config.yaml
encoder_arch: "mobilenet_v1"
model: "image captioner"
dataset: "close-ups of made-up surfaces with and without defects"
train_examples: 203450
image_size: 32
crop_scale_min: 1
horizontal_flip: true
translate: 0.06
rotation_deg: 10
tokenizer: "word"
vocab_size: 30
encoder_norm: "batchnorm"
encoder_activation: "prelu"
encoder_depths: [2, 5, 2]
encoder_kernel_size: 3
encoder_stem: "single"
encoder_widths: [80, 112, 176]
fusion: "cross_attention"
decoder_width: 192
decoder_layers: 8
decoder_norm: "layernorm"
decoder_norm_position: "pre"
decoder_activation: "star_relu"
decoder_mlp_ratio: 6
decoder_head_dim: 32
decoder_fused_qkv: true
decoder_bias: "none"
decoder_qk_norm: false
decoder_parallel_block: false
decoder_dropout: 0.05
decoder_inner_norm: false
decoder_drop_path: 0.1
decoder_positions: "learned"
decoder_cross_attention_every: 2
decoder_tie_embeddings: true
init: "small_normal"
residual_init: "scaled_by_depth"
optimizer: "muon"
muon_scale: "original"
lr: 0.0094
momentum: 0.95
nesterov: true
orthogonalizer: "newton_schulz_5"
adamw_lr_other_params: 0.0012
grad_clip: 3.0
steps: 6700
batch_size: 128
epochs: 4.2
lr_schedule: "cosine"
final_lr_fraction: 0.05
warmup_steps: 670
weight_decay: 0.09
adamw_weight_decay_other_params: 0
Rows from block 5 of the image encoder of a small image captioner, named by matrix and row number. Each number is 500 + 25 x the weight over its row's rms, rounded and kept within 0 to 999. All counts start at 0. Numbers have three digits each.
Before each channel's rows are labels from the 100 images, of 14976, where the channel reaches its highest value: "top examples" is what is common among them. Only what is clearly more common there than usual is listed. The data: close-ups of made-up surfaces with and without defects. In brackets: how many of the 100, against the usual share in percent.
# conv: pointwise conv (encoder.blocks.5.conv.weight, 112x112x1x1), inputs 0-111

top examples: specks (88 vs 11.4); brushed metal (40 vs 11.3)
conv.0:537487513507519489490493470510482509482480525487520457489563474481526528513482529460492542489468470501507472539489530504449491487464445493455491504507490544505513513521488513518454511480517480447478499510521503471512479527529491512461511518515465505542492493500494481463442493498500521463486492501513490547480522537504500517472509532446

top examples: hole (100 vs 10.9); tiles (53 vs 11.2)
conv.102:506489524448506474506471512496460505516514494476469470574486492489480536520491495547456500486492474473483460488483493492499474512463534502539544517508509474479531524536502478482523550510503535503503527507491509496521485466471488465485506518497532524469538473486546476513510474483534517520526520470528490452459525524501500497539516532509

top examples: bright spot (98 vs 11.2); circuit traces (54 vs 10.6)
conv.70:486467533492510479493522501532481514531480493505527516486471454500489481503495497495515517541499503497500502511464503548503464509490541472545505476464495451491483497507475536460510497545491454444506517459494503505513511460496568490456547505505507492444488469495477490488455498499493487520522463534518523482487531461489477492483541474493

top examples: crack (69 vs 11.1); tiles (44 vs 11.2)
conv.39:548517463472447479512502485482489529516495519496489502510494514514518517514492516465520506485497439515504516516495483564485484499486493505536544518509557469471510484595489484520479504449479480495513514459501459521491475474507524500505472504541515484488528506495501515467525479463492484507551489492490489547496468542475510508484495499512

top examples: woven cloth (67 vs 11.1); smear (41 vs 11.1); hole (32 vs 10.9)
conv.85:501491484560531507502576519457465496492529481508529483529488491462524523480507516501548518499517507482514498507492482523500492514483531502468498456476501508532476482500530515531500530509491502494568504468500483480484529509486519527488506520536491507491474525503449503428515534495494473496496492448511532541509503460481478490487460466473

top examples: stain (100 vs 11); woven cloth (34 vs 11.1)
conv.106:460513448495510503530512477493481511480499459530496481544487520476448486499538543517497500500495550457511476505453455533521487469511516497500503459501483454470490533492495518512514529520485513479501489556523473484496493490462476509466518477499522504465497496500468477501497533528550526471534480494487445458535509514501495517463474501495

top examples: smear (84 vs 11.1); wire mesh (53 vs 11.2); tiles (38 vs 11.2)
conv.46:486516509490513468540479519486533533485573477487508506541496548525457555516503507496513508528469477483500458515510483501510528498533486553464516502496514496514468476512508524560488586489536481500509496504509451500457455481535502484475499513515492503501504498491484490491480487469496461485507472495517476501486497500502469511540494535527

top examples: crack (69 vs 11.1); tiles (35 vs 11.2); hole (31 vs 10.9)
conv.44:481504553466546465540520553503461480459485481485483502508476495526467495501481492445489475474500490475513519508478467484527504487462559506501473537499516535514499523502513486483452505536524502473492511517510504529470513533488460511507479474515500478503504508452494489489553490508503497524484532556510482479516504459462456467477502504474

top examples: crack (80 vs 11.1); tiles (32 vs 11.2)
conv.28:473520523484510526495467525498471502449530492525492522522493458479494471529496484478484505505531532514504508484502505508495495496543466493507517488513512492492506534613512513444507492482529480495490498524479506484487544497496512467467459457500489485474497476479549513505475528484494481469489508547477505494486503472511501585503492509489

top examples: smear (100 vs 11.1); wire mesh (66 vs 11.2); tiles (28 vs 11.2)
conv.60:542536487515515504482487508474506486483587516506540498483515515456523484490492491485527473574506488461525495502474513474486510458527509511465471513552527450527506505511490472508523534507527535517494496465531486498467484503544487505509494453490503475502466522496537492447508471530492502505507501491515479503507555502511500499483534466507

top examples: crack (50 vs 11.1); hole (47 vs 10.9); brushed metal (33 vs 11.3)
conv.57:550448436468513486499547516509507474495479483499478520523495490492525507505520479484498510460486519484479501504461455488543534493508520506497532465499501516478469503478427527470495535537491503515497492468493504483466488504499495476512469484542596475505494531515488484480539487470545493513519488514493510524485488510515485510510520475521

top examples: stain (100 vs 11); tiles (31 vs 11.2)
conv.111:538500534526527489500497521502508497494528507481468497513514456480503505515496460470459470516500498490565456499468485490536479464507471512477484512508563510484476503476457541517437459468496432514500508488496521512521483494472495481477509493504459471517503488480502504469503504530554497499554489500499508513488493515500475520433500486485

top examples: scratch (61 vs 11); crack (39 vs 11.1); leather (32 vs 11.3)
conv.81:490507507488472506531511500544510489522471518516512474460562510520504479485471501528545461519478474524553576458469501511508539508485490510551545522510516457468559529509497533519490513464472496503498527503525486470491508488474473504484501500472490494486494517519482512510505478518507449476471527492491447487501507515534485523493474492476

top examples: smear (55 vs 11.1); wire mesh (49 vs 11.2); hole (31 vs 10.9)
conv.24:509455501554532495479475495512483533486479495497452490465494492484477478524508504546483490464506492495472483513484481500503497514548496476496554493493487492508505498537508485515520510516508446533486480476408495503533486505528495520474500506512474495494519481474501490515504482453459509519504517557524487522518573475492485470496521445513

top examples: hole (61 vs 10.9); crack (39 vs 11.1); stone (33 vs 11.3)
conv.31:493561526486510558484511539475544514497493496502494515516453496489475514486511467489528506518478499561491555504508491477533544478503476505450528488463494499500500500491492474504490468505504524491500527510470511488469508493531513513515518461564460468490521469516504545495509532440491511549474528522506491514510487494503508530444507518507

top examples: specks (57 vs 11.4); crack (43 vs 11.1); tiles (35 vs 11.2)
conv.52:490521538480520489505548452505475486514468478514486516557480513508482467511532448464520457457459519515494489467426478479508486481480446460521523502503532493505523520483471511527486506496482457496496514516495513513466489514499504482513553469473499467510502498491454490507523500447521522494520514480534466473475510491481502528486511480485

top examples: bright spot (100 vs 11.2); circuit traces (34 vs 10.6); leather (33 vs 11.3)
conv.87:485526476487494489514509481523481478482498506505523497515515455464498499506503500541451497506499475496503481503464520487525471531517483588547548457488544525484498477520477506506511510460515490483515465495479513485464506494502555510550436509518555546483495506518507457519470531505517509522516515504522505498532504542507501486497531502530

top examples: scratch (64 vs 11); crack (36 vs 11.1)
conv.29:509491492533471497463465498549513503488529482508500484503457493467484521487490502486495537475501467490535480478502477483511489522481466514438510492515509458496516511483491475505478527475508519460511518476546481471460489486471489492537460468518522491485525492583489520469481497523486467547469484549479461486484505526496446490513507515469

top examples: stain (86 vs 11); tiles (42 vs 11.2)
conv.56:493522483521517499484537483513491470471508463531467504507498505488494504512548568519543517499477498476495498515508521499444492496484556518509504482494539490504530543473491523502500509471487490486483485571559522494500454470473533544511472539532516491475493513537461482469505484507514560513481495483514536471524487514498506464504505494494

top examples: bright spot (93 vs 11.2); circuit traces (54 vs 10.6)
conv.96:521523475514521469483481492553452485460481471507494517464476506514509481537539519476520517495533489508514524447485501496495515533512495499496486511509490512539559491467483521475494510536492504528520521441513485508511515490518540480458526503506499536487507495504538528517519499481589487528532509500516492531477512531546496483468538504523

top examples: smear (97 vs 11.1); wire mesh (66 vs 11.2); tiles (28 vs 11.2)
conv.72:512506481484489522510529528470497524513445513530474513490488473562458520501485493451513494518542500485514513503465483499492572513497501509479482531544460514524489526491505531521511489522499480498501483517508509515455466478512493536532524490557502489494527461505481467489469492460505452508475516536474503492482568491510503495452523486505

top examples: bright spot (100 vs 11.2); circuit traces (39 vs 10.6)
conv.55:479511485546512519508465491507507499505523433487486514507475447507479489486518459467502528493501475503530496495500471464509490485507487516538450495494504558510500529490472470514490470507488488491502505491522499450508499507541503499502493515516499485545514477544477479499502503500496508476512488526498573566420497468494512503440527516488

top examples: smear (96 vs 11.1)
conv.75:488509538504504525466541543506487516506523488482484504496439518497470521473508517504497485518500492490517505483485526477484558496523480533477495497538488485523551473473471530450522520497518462521490521511531482467487489490528494548494498554560502486498509466480515469507500516514469477514445490515496517491508431504529497505453540507521

top examples: bright spot (96 vs 11.2); wire mesh (36 vs 11.2)
conv.41:519471483511537503490469484522494491471514486469508497474478475505567519493552472521538516526513514486461479563499502490491517501475492488512495501496495517480469485500494450462483515475487485519485490505495499455489528530505542488492488477551520509508515491490471496474488517505506506475478491529488534503532538483520519468394515454504

top examples: dent (65 vs 11); brushed metal (39 vs 11.3); hole (34 vs 10.9)
conv.69:513516483442522498510489505518484503483468523489485456492469454516490477614482488474495516466488489486517500483483512504448504501511557528506506477503474526467523495470516502499534517472527495523503520484486496470520494490542505516484481467478505502489526507449467471470475488510526489476490526499452514526481470532493527481522486514474

top examples: stain (46 vs 11); tiles (30 vs 11.2); wire mesh (29 vs 11.2)
conv.38:453478484508498548467476474510476506477482489469466516495514534471515531460505512513507530508547470540481512482536456519506460467531478472449498494545497536518470488475540493449531537521512507496539477531504536518492515508538467471510505500552496459481502530477502486471535492482539507500507509494482495514491504474493528497497507465511

top examples: crack (62 vs 11.1); tiles (38 vs 11.2); stone (33 vs 11.3)
conv.99:529499495501511503508458514497491482447501508516522447512537466486468535477519480470551496516512499516508512497472515466493505508522512486482534514480534474474573464511506491516471524470487547490434492488486510514489478495495514451556504487511504498510498518502557498565501513507509496489473486494549490524517505531492466499483465516464

top examples: smear (82 vs 11.1); tiles (45 vs 11.2); wire mesh (30 vs 11.2)
conv.48:491518526475521478519437498473532498508504501480494475502470510481525498494530487483508524525464480524491486527489492477516503480525529513444515488552494498499447480476480485498503546483504522471577537510479517522476516486498479479509508531529467507456503514466481488484470487492471503528475498552475529440454499472493510515477512460516

top examples: crack (78 vs 11.1)
conv.47:470506516509533511516490485488471499452504490536503511489497540539572473518502478514485489521486508472493512502477492531485492495495498434527502505474501526531462500562452513510489492540495510504493438531478548542518504539510556489509487509484464502481465492431499493491481506506498539491485517473497492462506506500516512482458485489499

top examples: scratch (86 vs 11); leather (28 vs 11.3)
conv.66:509499533500509469453483505476462517483480505497490508521486496467491512506524509512479488517505520462467526536455465486507449486518535498479440439494482533504470489474503518502517449526478491514463503494456501501504475484527492500491491516540519544523505521495481466485515495466469533512532460437493541497515498478433510501513512512510

top examples: wire mesh (36 vs 11.2); scratch (34 vs 11); specks (28 vs 11.4)
conv.98:513498473525524451472479505466491469500468515465492503499527502507456528476495534496494525505488518480486497512526517511456487454513441450519518455508529491531459511487463478513497480464517470497472520486466482456515453482505480471498524511506432502483469499509476483507501500461507473481506485468522489483489523522509511523478429513473

top examples: stain (100 vs 11); tiles (34 vs 11.2)
conv.62:468462479488523523495525495470522497442486454512496506501492498489507544511483539480498505508497481471506489470495523494476499497525543542443456505478504479543472468508474501463494494534529490497470517536468469503526455502522518474495507494496493565520529490488548484496524477502533513469513467506512499512575493552503475489488501496496

top examples: smear (42 vs 11.1); bright spot (28 vs 11.2)
conv.3:490509482497499485483516515475455494526532494512495512495483539507481509458495538496543516492518481474508448490464579527464458513496468507448479505485452527501554472470487503478504544504502488471505498517511491488476538495537494483508489490474467475476490487447520480521510503474506480502479514454462458487500464475474487523525523499524

top examples: stain (96 vs 11); tiles (45 vs 11.2)
conv.51:478472496502495478510522514507485487517524455534498511546454508494478511512492567492494485521444478517494510486538502485469507439554508485483513536521509490527471506485495547499529537497520508529509498517547497520484462483528511499476506487453466510477521505488488513524495464543547539503462518536506489513483513495488521488456481464534

top examples: crack (61 vs 11.1); hole (39 vs 10.9); tiles (34 vs 11.2)
conv.1:478537522496502481505500483500526521477472500474504503510507550502508518469559492470452465546512500517524560492474504524478519477491501479504475487476510530539562559496494512473534536485481486502518541510519499514493494487503541498527499461506502546457479479513473440505510518464492491484496503521511489524488488498512485543441479498522

top examples: stain (78 vs 11); tiles (32 vs 11.2)
conv.16:529480505505490502517490494479510539491500472501516504466503486506523510493522462502485499504497544494494525476486488473546515517511516518496499449490472488516479546521462561521478507524517481463502480469492445546536463507481522504531475504534483505483499469507479464483483545573527483534558496500470522527518508508501520448495485464476

top examples: tiles (70 vs 11.2); hole (51 vs 10.9); crack (40 vs 11.1)
conv.13:518477497480490510508532478487478475508493498529502478499484471466492500545481476505506513496531542501482481508531488495475437525493494474500534489484548496448522483557479516476506491536519520507505510491515471489491513490488490499481562524515475524483538515467465521507525460470501487529457527537529509533475472558512487466458470455519

top examples: tiles (72 vs 11.2)
conv.20:500488513517458484497534499463479457475513475492490518492519515447482484442493475507514494511529476476479465493511519475494449521464479451479501494515501526475506518510466527506475501516497491466530486451508493466455498537444520470562481507500488504456485492524477527514514519503451491496473479457540492491455472501494494496498476471492